Weights of a small sound classifier.
Model: 23.8M parameters, log mel input, arch transformer, norm layernorm, activation silu, layers 16, width 384.
Training: 8700 steps, batches of 64.
Data: trained on chords played on synthesised instruments, 52083 training examples, 10.7 epochs.
Rows from block 6, named by matrix and row number. Rows with one number belong to one attention dimension. Each number is 500 + 40 x the weight over its row's rms, rounded and kept within 0 to 999. All counts start at 0. Numbers have three digits each. After the name is the row's rms in percent of the matrix's.
# q: attention query (model.blocks.6.attn.q.weight, 384x384), inputs 256-383
# k: attention key (model.blocks.6.attn.k.weight, 384x384), inputs 256-383
q.226 118:565525461508437435519545456508456566475455566487418477586504499501495543404539550443548468509547518562549436503489451451477466598496537505539521527520444455486473506548489469497462560487458527556532512480534467518470483508556478450461483534459539460520448509436491465497473466441513529504496471488503456435505463518493525534549547516535483509460460568441476549503467505464531521475484
k.226 115:505433514514416507537576501494510436517472454512499539481523554536482575517522526517460524540467516501467582516549467556532498485528551509480489506541527507504502522472541429497500484529573508516529523556488449506469450520518503462554443469490467541513546504553495604484467472419465509466477487466460470413393573476518528523530534562490499488508496459508515476462495556504541442486486
q.227 113:441470589390535571477508498487450556517491434543502486501502445496536508502390503507488462474521516424554517519500519526490534414551492492461502544531450444504517400502483533473470533474520489532508521549431432539540577421543435534503424490466550537483526506513461544497536498523483430503513438490508599531508492537544526518535519542536515509528470439527509496549537571467487496540502
k.227 119:470501463495503509502497547539517517508518453515415534528490556486491515510454549415467484545526442552509466487513567497504500506554415546553434572491470534492458543479503441553454460527505593492570548507493459574505554526450468498474465473504518385502494476507509424497435486462468476450555448504473521463526521471482544450489469486534498486559473546466508521524530441532460522492491
q.228 123:531516475472414395543516489471466508508505450526516475590539467543485524447528489446435519552473509478633477525410553514487559464507428482461462573559561532496531547469514401496520488491438557487545526459529480490484495524519437459511508525497483476372450545451460524504464530496525496495523508459434431396463475527505487506527532512498498508484523513504495521506457502490501444493478
k.228 115:460483514532463433501503512457528481471514576448510454425536529478531491428469451484470453570547506537534444474541512503533508544482489545515550466467508580508515487424478524528495513494461491464521471538508510474511539509431521486516477475537498510625562484536452458577537606395465490546487579370525503547484545458535471477432525493504505464457442475509545543475475440472479507468526
q.229 105:515470454523446511569532513554498451465454486466555467506472505447519508513484566427484508493529519528509483506546433529471493498518458427507482431512546482523464498447470408493498477522451479394504438505486459443540474568556470563573540537458446531448528645497514582473503493475560494514519493500439412507536500560492429528476484493543532505547502506569537520445526488476560537496524
k.229 115:554440466494502519480494440438535538479541487474515501422527452523573546538492433450457497478521544470480494497554458469481520579541486486522513525515520515465539460446498619466493515493460562566539467468518504483489523453444549397447445470492504494469495405524586531531505507587575521485478543544509530589578521485540527432507466548502471506475446477504543481382538519487439523477517
q.230 135:547462460531489430560492519524512521453535524576486458481570563435470522470535572506426500454541493490504541537474512554572540450466517469451514476549501465467469545503571486525470487547572549557569519502448461554575533529528508478512489491513463528560533514524479462494469550489485522557562455510441516487505516434453623455504534509486535492490530456459494470476434473473502510553502
k.230 122:613615458463525522438549487494443427548510442483499552516440452476444448476447471472523506539487464514456492568530555507507495509525517487567432479456499542521537508465465526555466497475495505543469448484507490520429433452485542488525430444455504479532541521570539556489463463469534522500564526472479533526552416463511490497471479436508441471556417500531506551526606376548467471531497
q.231 110:505520519538477517449484569460485521540435484564467550488499542567435438510495486485510548527457449583497542566551492513506530462511526507494487502520478519549498514433534481443520499490482464530542519509442459479440440580624466515483491439506533609417515549537439463432493498579475459480583576547423558446470519464435524499504493543459525530553479584448549438548455530548543507485532
k.231 110:420484492455508485544504539508470522533547522517557416505570499525548457557531538480452527489543469465528536445512493527544506524561457584413505395456479489493500422487497430504487503543509555504472506450422501506562526467494463441593472486443474506581484543437535477540505537533530500546428533530440493441432494537556561421468477435460562554487439539445453537462469553516487504465439
q.232 123:520546545418523513513520428487525410476495462438538516492508527552467527509472514513471564500583509542523538518484379551498480436460443487551593390466476481482518488491494599501533551481439506546446460525525537550479488495458481518486459476471476466513488515533444566477532568443472473453524583451459470512505559470511531528540501451536450480484535514524528516486454453491577504510482
k.232 120:402522477546562536496458431448494573513525435504398472525523502563601484493563470486449500503563521536517546472529462416478558503471594483500470509479457514505495441484439566457497499547518421441537540492563463501536526474471481471467485493550497498469497415504540504524535480588495493545514500526586510528529542532536497478492536530524493514506498415523548489485514488516529584493569
q.233 099:567560525526448445432463417447569535497516492544467509558465539431485461594521542595486519495416555448510588518473558548466518432450421547454509590435537517493554562539502517420512560512557555576482471496508472482503450491540531522495521448518456485554472516509537489504491467507519441504570476497453508506477507455483509514495478477452497487583495547446456516475470485487544473459463
k.233 110:536529536463493411412527549489518472495544474432542468538491496471430457462545506426542600546448496527567542513538404482514492518469532532477539493499526517531491490489425476510484600512471508505485466449481455491511502446525532482414484403566481501527529498477528433500546558576451501556499490435548538508495489493474517440462524521513437562572433416542516498604532474493491444467550
q.234 140:524506523562450503500518474490513509538484556511489466508467470504529517503520452565537511463468493525546477539584549445522418529491577526496552465512457473446489468505564495477435557452557542481595478483509525458483523480478534513505520512548494524493507508501501491545549423505554475433507506456515531532522565554509562487491504534549466572545532496463458539519425520434537553553542
k.234 133:495503523484483514547508498527472515495470497433475494514503503504466452545501551498526571531453514494458455558468513554488446476512548549495468562604537490452520552482479438456464458541451521519496432488547505440485516447515431460437550466520503564551442483453514465502509517485538469459541462496498529525478484420475467512474529504525445522523472461527513488506513570558540453509532
q.235 107:537474520484492405502505512457460485489458566517513516527517512513408496567453538447462497500579491541518431525483492461500451527448521544504453467515533529457535531483392429498511522509512538510495535487488535486468478580503513431461472461489513472546483498535535499549432563460487499496467526435584458457559497478491526451600528564507572482432485589539425494553475506559520450513458
k.235 116:501519490454605483483533505472454533523496466471500466490509489575555550481497539568510532441482585471514464487480511486518572507466515471478476487542499473475543456468497553579484520480540476556510450526493436490475519530500495484543456522494498456561550578529460619514527495525504581552477502485485529533490506548485490523412586506524439439492540500494509473511473495464492489545467
q.236 132:500450483437481567494412511592522509477520523460509540514580450487505481371528499447472507443558494498471546497461426440517529520604465463457575448512479499493521521485470510465503499495457456454439551540469522551500527383497528534515542514567469469496512460504488514498504507423454533501479598555463478515555498466550507489433534462529443474485454456544505548481546435501522510456508
k.236 127:570498471527544524478542522459594557562480467563532522485481457514515500545459537494465448474551501440521525434505496463518523406475484468606486554466522457508410426497567558500512555431465459481510483530520503465467486470562510467461555522446514528458495515470481521502482453555497538498441462546534445492503486545499472515551497469527535503558510495535468473450558491574583506473505
q.237 120:478528414462529509519517428462475488540460539520440514501503485505467553487493538491472517543484519458494472471499512499602527584490502518527465487443487476584442546482492419449460540519479476507489555530435492522449529530520472480464514513489527526507465494547441485472468577498461527463553436553503474399536478432486553562463511471513468465480470521508467562494520481473486546495498
k.237 121:428535498459449501525559492529505514482555492493515553514548512533440528484507473552508468473548530490464444475541480515499539543514492446537544477478554458486528439538420538591548442482480445483556488481555472561520493472540592521490484483498501536489478505578453534568492466436496531508492521435464540456509567538482441476512548531523507420487470502469530509435482452498487492491497
q.238 133:547498532429496526447501504496566406576505352503515450424593502459484483492494549421558465530622455516527508479442449506463472467483433506500496441574539494478453519457553509482504509521483483474420551528481505515509495463508564398542487503433436431557550497507461526458427504505447484516487508453472501535533490502503465494479522491536511477527523433545527465510486478554519519508452
k.238 124:481538471471483532492534504519497462476474484516497509517442461515567463426501498564542510412510506473488570484570471417528459485480508493574405491507506464542510501515470536483557484474455481512482468561490454501533520535477442576474536514454455455474467594465546452513539428489506499434591444537552483457474496529451431561520459517445452495522504535505470504521572483506459446477529
q.239 111:507538430474444485457461503549490484560517463600538502536541504544480513524595503552446536485451516534461435508526497527529513446515447504518523484538435559496474535472555439493424531531487536536513480500447506485456503503486485482478572485509511513484487467516466480453463528472498529454561543577456529420461523453532458530535469478461492554460494570486513433554528496480489476486509
k.239 108:531511438487494464534533421481454477506523512530488525503623503498534483502515480481488459532574531525570551444499530499535544493495491470460506483518411490474487467455435409547543435480467468455545505490506505529429414517485466522487519459456579605560484533436518522453487492412530524549457513509499480508523482497496546512533495473487477434465444510479538566485471516510470548491441
q.240 084:515483465572527502514574509448513513559533452442487469496497529533485532571507451449561545543549465498466444512500462485483526508481498449468448528506496474529484474584502510516523575521480497508467545533521524431449510450527462524524551526486519533500403466479436564551539500529530465551556486502435548484481499500527493472524522448528516538465493447502495490534459475466474551491531
k.240 081:396539504517462549478555501534514516511534469524540551567493470536527503631448475504570588541515555459483469454473444566463479436504564492498428550495473508455531484488512545510498531560514465573492547499556515409479511427534506452528482472508519518526418436543554500488563416508562548489516445475471447487527476502488510517539556500564412473472457501451510469457488452527485520463546
q.241 084:445445611523428445493525483523447462453497531506526455594488461479481478487513548493481533565516482469561520508501487487545532530507493510469509537396497484526484556523556476475537499500493518511579539504483541512510519512458447480570494507556509484500581507477499448503527501433474503485519474450448532443559526540512513551503511541553449416527520499505483507458446590579446576542449
k.241 078:532528559561447515527461449521403460442541542490499483540533499452472454480460482509463465534521469483515537528495466454517545480465547499513520446484447535489500527524451448545498564497481522473487446460517459480540532461449518529492481502456479487515597502491408477518437619527476567477533486455535440453505502569521487499563558509479551478453475424444503420555473454551465495494464
q.242 092:533482494506428510484459477429464528481502519526504451616500429524484491549511518507498470435491505469525510521466519520543590496500475532495530506436480508453496542501535446464537475421486481480468545540472524564512527509505476549537494504516543564529508440520508456467514517444513465505444525491508519517512486532546587502541449447546431472551532574488451479470469496475493602526510
k.242 086:593557457559426549494469493520421501461526594495420521537514485465522509431525462540439470556522494559544454546521515487576504469449455509521506448521467499535458504471516466519517509453491528442480533458496430476517448426428431507528540497459520516553558500504478458574493542514490492541540463470573463539469480529552542438487508558442561475463522500501491455583477486466523489564442
q.243 083:549522416502556553528532495550529551529495552558490482442588514514531475473549495572475494494487487554481460444478497484550477518426506440477528519554558422547479515470483541450521514465511551529514437465496488504542455521565451543452531511526565444518507502488437526487510501501543476520526462487485488493434552483454520484450544458488474502485546498549512519529553463449449532416510
k.243 074:467512509486536507531532594487550577520470562600445466490553469518499452449549453568496396510458507466515504458437522406467490541494478528455553578501561543547513436450507551503504500535538552453565509538438570502536523522503521513431479477516550473518511464479447517500507479447484509473501524491450541502489523427522505522462524475535539511543535565521517541481486608463522502461611
q.244 082:535488507563540498463459501460483460498470429471516458533450519459572486506508470520501536525535494510529456534521458519505527493453541513448417512497497546509510548588518465502465569501466528459535516498486519499464508525459476552475509491469451516496451514475482547555557502527527499490520475464415469513577529502499535466452498528495465476506539460477465513553528470492499530534464
k.244 072:506543449534458538479505487506430490510503512519533545577452492477577502468512445529545579451524450513540471482470484480537480476580561477531463496470446451462573455479519510471500476469421502441569545435556471441479486541525449478501463527506470488493480521520533518500518488488578505468538446490534448486451495473530497433464515557484532451549468531491467472529469509538495496548530
q.245 096:455535536504432396508514452587519495528530523490527458523458435519458509493589477492591483485455526482496449480521454529505477568455430538554491499445582461540475509437514518537453494483538494507548510422461495469475493474505573490529535545413530554453515413463507426517489497556512493534544489462556492510430492487488529504506578495511524499497476469453597441512449401466505424520564
k.245 108:356514498531448555453504470471548424472485488460514489547502538537481504473464524458586501555514513423448533493531462509484468450486510508497523521436482529489453519499428471554526563510522486487447478543474455504480552491469553483610496547506513496478546498423479423467481553421526568507565520459553480583497471479545463473549549517535464495558454436516549529419511516525511485564494
q.246 092:518498472538571584535520566462524553564428551463534524471520527558514497420486507483508576517523486551461473473459466533511530476439483458499467545598462498475496515508429569515533556519515525468426440577509445551518466444560542445494498521446528520586482508458521491542542483517511469512495462547557525511424529465487503493440490506502530505508439547480453497504572430452525498483531
k.246 089:489518473493518484501479496476594585563491514574480500480493469482493548486469509483495489492473531556497532498481460532468484515505488518476471509499487468514519421535495588545461473586514583582501500481453467480480494547623485515496510488564520539500400448481539556506536469525518430530456454433407548460465536453491585486484519508529455555541564671493509474494523560452475549463572
q.247 069:534559568513524477499501574510501530529437399481554501528471497485428562478500515502520589527470456439487485453510493561485518510450500500508557510536459492454476469507484536502577471482504535450529530476512545504533469513470472524517423501474523556534592484460494489465547497494497486474518435510559511560424485451476457462510631471531466521475452464472429517554523602426532518519539
k.247 073:461538568403473468505492482473528555523491519583409433548473431482524615450528457526453469473486508503501528511469535524524474542459455531489551467439483531538486564542585441504467426499421557534464530501530459556502474478438475534547561540504441481478517513477453518459492539461536520559542515499507542474495467515450576457497505547522534512490567564556511484516452435429445549431478
q.248 074:534551498495522477511421434495389503517566403487546473536502501499500537516540461481497444502520502500502495455574526541481515468512539490514486533513463478519559517585467452519546517439490497439479461474442467506485538490591476543531505504497533511500436529527496565511488510458544472564484492455425443500560472504513596451538474573458433466454493498472470475585480522571510538513419
k.248 082:606523473511489522497443472471469488484491545453509543506451513513492487534425483485538503526494480496518482490546457509557527468497501522544476436552440573446553459447444427504578581482504485481398485462477491390494444497500500551512523588424530523508511521483531493512471487530542474523545435556506471512512543448516554514545593498475479424508569477486468521496520543503470426525514
q.249 079:509419491502582450523511519555462521540538612488519579510520529441528509580500496476538531500531550440518521528503505528538533483541411482501511544449485537519428585481451497472491502456465513442468495503463462486494495545440541511576520499436481504554524466548527460512556501542478521504495520500495539532484540534458393507423521477527499501497501521494447521552487480510455525459548
k.249 088:450488497532494485597495551460499532506443485511476523493490523473538521562508491482563499522506486572494511559473485484438505459492482503429490492444535424527522507478469556491524497519484591464522439491475492487532576477567584506497449472485473452465528468478544528565580482492497502515445554408479550489444489583531468495545576506492421517571501528491483475453521513476496500548522
q.250 095:518522507465515426499496402477539503513542448490446594498484488534543464521543556468507521489524565538488471542459501549492475570469471527540502518459506509506490487495486453554502514472491500455490494443523374467427508486501479599536543538426463545546512431473518479573456387587548494530545519476523500498486510465498486563510486540515483556485425501518512546512542452521560513440526
k.250 092:443483575478545493531520467547547506471517456483473512515482560532525455513458484531576563431533498523478488487444424534462542462501536504487484497425524525442472504487523472546550457484475563433506511523524467518471481544443523551551520575527544483497496471478528535504537423437518435469504462486483531532525472508629492506528440493553497451509464426471468497521530470523446487589449
q.251 081:558446464446531563470471477512474529416507447507507426522468508491516511467550516522435515492476494522451516454517503511492481525566546535460495490466532489456550491515578563505539442452464515481611570484523523530524486496549537442464495454523508514539529487500488573566502422532512528500535543475467543497505468513547510525498507543503469510488507508548474509457440479460520532416493
k.251 095:560417524464507519544516521519483527536552533504462488521544504485524490481508474471447521473541469564513443540420517483603496583471466572507507484491464532445530514501583468478498527482471506490438543513501449521443440494436441485541561589493488488562473467534437445461410517550507481545481515598476496531539474448533519509511451529521553440432500486491510455532493427474511479464443
q.252 078:457511531452521466555489460465532485482441495472439493533502567463462536502495494529514566485498463430494524471547486606599486525464497461565513521550449470507508452498422517510465537424521565510517496530522481530490503551557399501495475492526533502491463501490479453539512427456543431480512485475507473535501530534456533475432533482505482490560510550448441511582472555583551516512544
k.252 081:457554505392520488485556477514490563431491533573480533556491498492462490535518384502457522453484481526501417445515389519474456535477507540476559482474416510527465506536506451487440494479571519558579545483439484478496504497548447502550471471458568509516540460522535518542517480489471426477484454469523546535517527530617564515502481509519471469471528582530458451488470464509527582510498
q.253 078:446444481519467541536489488578458457445489532552546448505574480543512482539483482515433492447462498504513481545495509467492549523450469538438524500468598491539536541504589557433529469505465509566440499618450458553485520558552484500537577579544501453515538445480548450505537449493512555503528502534440530505507469500513509487546447482480417462513521559478512513465452462502471567483489
k.253 077:505559471542501475454508489471442516489452515505510543458538507466522457471458485472482471554476514552550443538484437471509501518506502515448472495492547555463463462447456513540495544431524517518512555532509478359554497497573479562472557443414541584471536452498550483578479585508488517491498512523497513541506544487512423517544547475449556488563426481485483522477433508433530502482556
q.254 091:432521460502501401489465497493537467539549595554446494533485518532472547453458528449519453440492502529436545491509495517558481541505452520550466466530491459531506463469480535444520562453475515567446516497491472478502444519560447542551453546550528544502552498434441456517537439527458518574537478505524505537416501535534532500488519477528468500494451505488509440540503594508477510430505
k.254 087:432553498497447456472496546452489499383391497526484483508545434512479515551431582522521477496449534466491517495521462492401530540422490492507479535524497549506455542552475494537524500572493540593458480492435479451546525530497464549506437461515530508515516530464557505489559551476520537515492461459461558454505463468567502501471466549490477503478478540548448465471486481543558499484497
q.255 081:453488513621509455546453538520548493549497455524472484517548513494489467533470496547552491495394533480505475436472506496562442510539415480485498524493552482550466493516474477519488547452504566487457478519449525498587453468581496527480584611402527501445470470419468489524545480561556535541518451457504538504501536527538564502490486496455562499462499503488556486570448425480489529467521
k.255 089:397538543513451467496470502471547487464446525464447533473517484526466507563433488536561524539468501493436547428456463483439463492489497469525495455533480525488494539472435431551490559498524479522437469510465509473490478493477591562489495557427524557506525507500496493487449559494486491457554447512504480541550467496512559463525547490543539450566489470477514484519508511504494509529520
q.256 085:505410474512529443540531466535474485541422508520511422525518497463507465466540488448466510497529502512531483485560603439513534547472477505482496518498554518547544559549541506454510499597515553550520495543437472511553510515524549521483533478464508531468511430576511490504521478503537454511430464523516562468468533459511481491554551515450481468509608544541459469567472495508521448535545
k.256 090:487506581518488488488490481492500439518409487467479436432479487467494537506439504451518540511507462474516516468492502451470483531465515539531531501506510527456479469511497479494500515564538470569526510493478467446477481486520597491485505502521509507447524404477577551423469606507531475505486515561416522518435477504518392462541501472557493473487525569499525446477489519543550498524547
q.257 078:502486522575486560501501522476530499517500421525485482423494589508586487445578466466557480505540483485414488405508431506499433440474563532459474454585512502479457427525413434478408564503505541512502450516491494386526418456542502469443510452417431532487534469474500463535494518563480457487491472406482513497532453498468443547482572518508554494409493502532490517499545477500526516570483
k.257 072:507486539433496552516553453540508528613545560553485486581485479478483480572549470463547450450466511495567529506419519435548500495535506459556456465506474474511566506491515485446489462496545498552522463500537497468460506489478495445500479453550458484448517442472571459462516443484518575490531538482488498534524449557477501463496469506467449436516514565462480476451556412514482493513509
q.258 086:480511498507510488483491507544482545479546516540507489491468529496524466494506432466535474520426494466542529428493551481525508452520436513502517505452466575552505497470550514500516430503550508532500517523418508559523529468508570516435537478506481419476548449546489501440521533544467517570500514513528471493452555444542507485482402497496470506544511533511516510413401457511553532535538
k.258 083:538446496562528495471520636506449465532508479476459437469520526521529464476492515534497527635480475521473445502519546561426488534482459492511536472589533558527504569449416513526504620535494460508475498582487513476496501436518517443470505481490489536505555544540445458509485518532516512523531472536514447501442538514491524491463536476544500472524505467473545580473476531470524389572546
q.259 070:497530485511507459517520513564518491520511519424424498462462528472542498443530573515461471514481505560421556513525450495495461486524567571550574519494506425514420510510436446537511552487507445398505505425472508546473483493525457474508507481496440498537467577521450500474498529429522434527519511534493573451553472493513543478515582533486533541531471502516517579561450554529480497525487
k.259 066:526545557456386454496457463569462457438525528470458496488473475547467536547530553557543513521443498457493489446496463466438527521498550465455544419531502463488463532553528474471512532442551443470492523454483548457493500451502492551452536516519531457497531539441515533440430537463533492498591504591507471427540530442571562494563505533433465483503446490476527481465471460562480471480428
q.260 075:457494469517467568531524479533571467432458505451548520471510482537447492622490555496485517528471460508536506496427521470464544484501461478501506513451557514525502500475421497535491448554540469518436453552440492468561519553530486480617488563545470568513503454476602530484510562569498541533425534508483485478497504471444537435530465462516553522527615511518564418458519425516487445501489
k.260 081:527533477550530498431516456495555447509428462446549461409503591497471471528464536544497560563469525547489530507570520461462462433533539490499483499463550488518455477520434509549522480567500488459538462535491569492570512475551477515511461416475475520436503539489510455461547536466439475481450485493510483539499528492473429523541443452468524548482462428514519516435509531533518501550477
q.261 067:471496495478475436513485490524435487473564456459518552587477493535503475459527476510472471483481523471517535497523490432501453440538481489492491457529433517469488507536545471513491540500526458484538475542535482583459495508523553457501510459526502476517511464568528529538571480522483539531558522495526513478470526557538491468538440607548456519536484491543519466506442488534446473441590
k.261 065:511457518459547479469473576485488527479479464483488487525573430482538540568523417487533517532512497524528503542593491572502525584483520483470496604496510469484538575485445555490580590500467480539497418563488543517535564506556557482486513455495427516543516529460494501542551423490476523553427547495514495433484516506466475499558480534467442552508500487456488480469443524443549444542528
q.262 073:527486487468537560474444545497438512504473504454501536430527480510488536471462557545519561511513432550537501579526471540521558498463502512477515514480484464523551480442552421517489473493509460487488494528550503478488488502467429387447497537535514463482533500481529537532553574453491545505460490488505559480548596423452562559499508552508457427528505457544553534520596577513507566463442
k.262 072:605459535461523456463487458495478510432564395505539555482490544578504537524537535495389562472513452521497472533484506528544528464476466552511501491549434487544463418474530533519541430525495526486494486532588559558535517461517510524421555467524510482488471465526485559526562476472454411511503496523518476416491526538456518561476456502510523504455507494532503445594484448456482518416496
q.263 087:599444522512457531474538527529506521465486486465535452498411521486559484479517402431502464505504471449502564527517427505514503499526491521471441508515465511486450450493513522489544510542466478523571463469486522420530482422511519473476466477483445524477482571531506522503537508549521413505548488488574454496463425453513415532545549466542474552444419466483450542518497456451480491491525
k.263 089:434493526416493574512563407528483473517534516526468453595519472513513560524567454438538437427500475480529468456505525454508525549576468549539511469425462503452558517528528493411480480532463503588555594483520477510485474488442435406561513532512455470523483508498452510455518473511552583506559518553503503518447509504489492380511528480548508557488509542491543451449544441485479538467453
q.264 085:491459523491418511501530543536469458473522496508570440532471490470468457488456523459468491503463449476531591529472525491546491488498533467441496486482516534444475493450550546515508451470462496456521509530505619504461527475420491502473465450560476490496509499474511473487477467472511509444573499510486538466516423494530449534560503438561495441491473527496477445419473510537527464543510
k.264 079:499451460502489523482505436530433545525581506477549503536474501497516475453501460458430510438547457534487497485468478487561472553565523509495497436492499456514511562509471525514552523462534472516598553508560490532484510569542446429527492489460507485559485512553477428499419459539497475471509504532565494475494494584462475459452517555540520510456479437546505404550487359498509489477471
q.265 077:433531528490494575457547482554457495479535544570549523503528492543456441567509544532513493471476480558532422437430509442520561549455489527500479525492592576509487492509486489481503433501569491529550508530478451510502502535484506451500565562512566526496470460477526487433425509522402527474458581503519502503465519493471535479520447489494488527476566548472561460435489497539558505448498
k.265 083:541466548552529484463500518488489433518543403442581505449502550576498453523503515549460501532551466479456474416585467516459551464554495470460531530545574527499446482442442492586495522501497454513470468456529519519517526490411519510464540541471553489490470489472475473510510491504418472444482543508502481537449464561463495503529453501538489533557434446449444554483483507521583476498550
q.266 093:565501482492463548504462532505458424497448432483426509456484528441497551534527552510510481519485475548451438557532541458469481470472495477527546563532588499528500495529521436528447575570487443547552501495550438489489490519487549478412566438545437559512471464502500518554542423518572461569600485467441514464482512536514482521470499527525568547490600468535456558498476427489451524542542
k.266 084:480518491459465500506453486529556492537443529488477509470503454518487527495478520526580504471484573477519476525382491483476492516553510504486493495524525491497506519489554433452483491490591441494495526528550505481461486477409596511508523486498509500424515473556454539448455488545516460513536537557392443532580463465515422516575509424500412526565494500482522488487435458553470520539428
q.267 080:572469489487524514494471533425537473487418444461508471488436495505572549458524484518467555487502513521496533546454469507480429466589544512512524509473464485445504461443602504501485501457460514434501444533546555575549483444528515455434415458514458518531563592521524476490511465411486559435485530558516460510578484496463456527502509488480503503484459467515457565500563501451510553545464
k.267 077:566449465469469522500511477506500508443481507510473541517494506478531508432514490516429569488539551592510483553450575576555431492534467480559487466566504445570557515502568487439463485418490502432526576479498556506431478485570440423447554486518459489480508522606490547466445492539535505487463469555447488449475510466511509499464419471490559510466554482511543546531536467496412527495523
q.268 069:516454503459510551450502469551444479502506552464466441482484479570517513552503464522515506551493489483548503500499481408493472531554441512547478472384519531514533536558533464526468420535510431545513515546513471486462496480463463551527467451522458515487469461489601517491434554516474517468495540517471523414513446471455509545580485528537551540469539523552509515522486436514481479499472
k.268 074:501572521503441519523546503563509543554542540454511502450526512457507425492477548518493509492552453429475573456538528522499564560539508456510494530521502512476506546488490463525580487474447372531554464461516482454506491508464508480518447469504500513473469515489499474532430548576486484428526517503483445545470444515471449478486457433375531520502489430438424567500456484513517508495505
q.269 086:515538495509484536493534538465527486519558475528483504452558525526568484517538557537452545461485529520525461492406441540463547563491439539540506487522468446515465497463472534552480529516466505493462429429576484445427515398483482472521483571465585541573527474450470466534501534495566503525510465550499498521506439446465456539513510529496483537435408460470546537459506476487574520532514
k.269 086:357499568470465537551514432471530485526551486557485571564541510505481496477564509491541474461498505502547556491454462497470486451527474525472499501487469399504464470533558498481454517536440569479493502495485479540478581453419479513544481554494481430542448493455439414524531527403523503547548541470469510519542481559520537508461513510543483471454501481478540506478560472481490568550447
q.270 075:496572541499559426524514527486468622528538456498458562453559530480502475470450536539488530489478539548474492496508554475488478456519573555511546467536493475408456448487483559485528506429460544483438477556520540606482512468463515516565416539497576470555552475520422545481468492430406487527539543480525519544466501518516488575506501474478457484451447510504499446489578605498452472397475
k.270 076:565481496515549470590473532415478504463539488611463506467439479511456480450529503535490471510464512566553505513438516483459522529428492468475526507455563480546493447515479570511514457467516518512515480520491531554548488555496442537439497553528532507522526482505488564505538463523529478551469468529472638421474531574509510505450493544561514483468566546491532557505520495438468515438537
q.271 078:498497452439529473457508484493480488457525469493508481482544569387526486555451435519485450514582507431562511436519513463526482467486485537526542482476516450472516562511474540497483485527461538531479509517503474608505554555467499506475533406525498470496520559569562586400490421446493540446492497546437499467506482529477443502546479536416530506456496511424485466476571536566502416554520
k.271 080:590499389548524483517479509516460546558433493470485451413484501432465486441511567482508463523542585453533486537542504470579512539489511437516523483489536507525513524483510487525529448473518517439543438454464549471539422602518473552434521446520519507496538536498577498510462482521530478462456492505489521523510488501461472509412443481417550524498568467485432636465406541518476469508488
q.272 073:475526457497501422449460430463521461523499528474504557518536479511548580557461508479565467497475541576509461426512581490486501521563473526516498530408454516573532525505510529487427489501444488473485586531483541510442445540418507529549483564458531544464442540532574529478464569559499577508447534532459462471518475507474510517518491487496509502458465552537549431500477491457549537485453
k.272 080:537465487564519504543474581449441411425438449444552532512504610586488480482470527540549553529457520488501477528511525571478507473451489483468487495482520509485473464461442489505517539512473504398479553554508519489478466498476512534527461516490509491525551483432512501542464469534505471551463471516448483485506458475530420544503502453450452497488450400516494545479531562534534410560494
q.273 100:557505513470493453458494502493506555536518517517435548432476511538477504542519412494534422490473501540426536480536447495490456549447531511535565485551464500476467460445475429493472510465612481514521525425471521441547433513531554437515484510485471504496485529527462521456444539487474435447482526478551441509561473492467528522424505498512508507530483420537557552493422436536494490391515
k.273 094:440444527453443551470540581525546544470503411533419456502563473518518476543563515425515423524535549494490469420485596468516520478520494489543541491548470514569453574477517496412501545526487516490480494581452549569485531453463478476515506543520498429575483530498504496428470467454471527446539545557561483498487449529416549551480429501452436520482483528497480487489518460539517479502410
q.274 078:491500536568476484515524462491437437481513496488449561477462549436484538500527482515509460517487499412497480527439506480488454445564467532522518538479556561492533540465535462525474551507527391529625537567481523512445536536447452568444435493467484483515454494564486515544419513492474509542524569487474500466551510491500579550558455511499578504546497472517475554513459466531525494523464
k.274 080:462514512463424550487494463567469488544514490512495554504520504509486460463539529573520538434509540429465480447524479557491501514492535401504439471543526526468523512456499465484431513451596455443514506470573493458500506557469478467474458518440549525471415514573541504506378489512500491448493487589501493568573465505567468525517481533481480407449442367451539543532485458532514459523468
q.275 070:503462478565434531449457471502499487503472561539508528479545386524433494463447442457496460547507446463499492474497501449506491485575529535509440466501509446441563515542506480455498456512499500569486511504451530508516567501508476507438462535487458453489565563477481539477516512476497459458497547578474449523511434549558486473471526417531481516477507470467451473480501517488427477499520
k.275 070:560484434572473449450509585526472522486419469456506479489531478466516532433484564538529527509458534519497496499493491493497490549572486436479436523499534551513487503457501476559535557477474480501487522540532516474532445503533460473484521525468487521499490515516474451516455510552467506444505521493529478555502508492358508498497503503466520540499476453506463529485514451504507496432583
q.276 081:504570530502516508459441518521552503487527580538549524418518553572513539437442460454539451522533568568448559466503497495485493492542423478473510474497463454470445435487445501483516499531475480497476527522520548524519442525468462474534477545550518541507481560521494517478518536550500468499389525529542440542522485556511440481521498465474520507521431549530517416543525506478440482519440
k.276 084:531464431535511566495493577416548478451430466531546491499504554567479533446486557460482463504452591469487531507579553559462504506481462488506479548486506451524486425495512573462507496583489502551494545501519532539487500522496454548527536502616510512492513564510524469481591424545451514560484498397516543470503456486464486526432463507410471519445521516531454547455568537554487470475485
q.277 078:488504528506507495493563458555479571512507574504549444486490492550528483511395452543498478513502516463507484471507493530476503539454517461461505470497588483485494523404529573540528467478549509534498558456516535505460429484540522417602522473513497522518568458499556480451403502480523537496483504557615499525458490489475491522478533491473487483546477540516547451484530495444494467487554
k.277 082:477472444534526523445510468436573530509500472512489462434532502470534502456574525474455429462514508526537528511542550465455531523488444551522559543427541503497512565519451474520538516515526577495556550513461521538532548467575424514533489512550501516494487514460531428514544447479462570545466520483590548513463474475431470540532470550406496539554534579600438556500532516455531502537498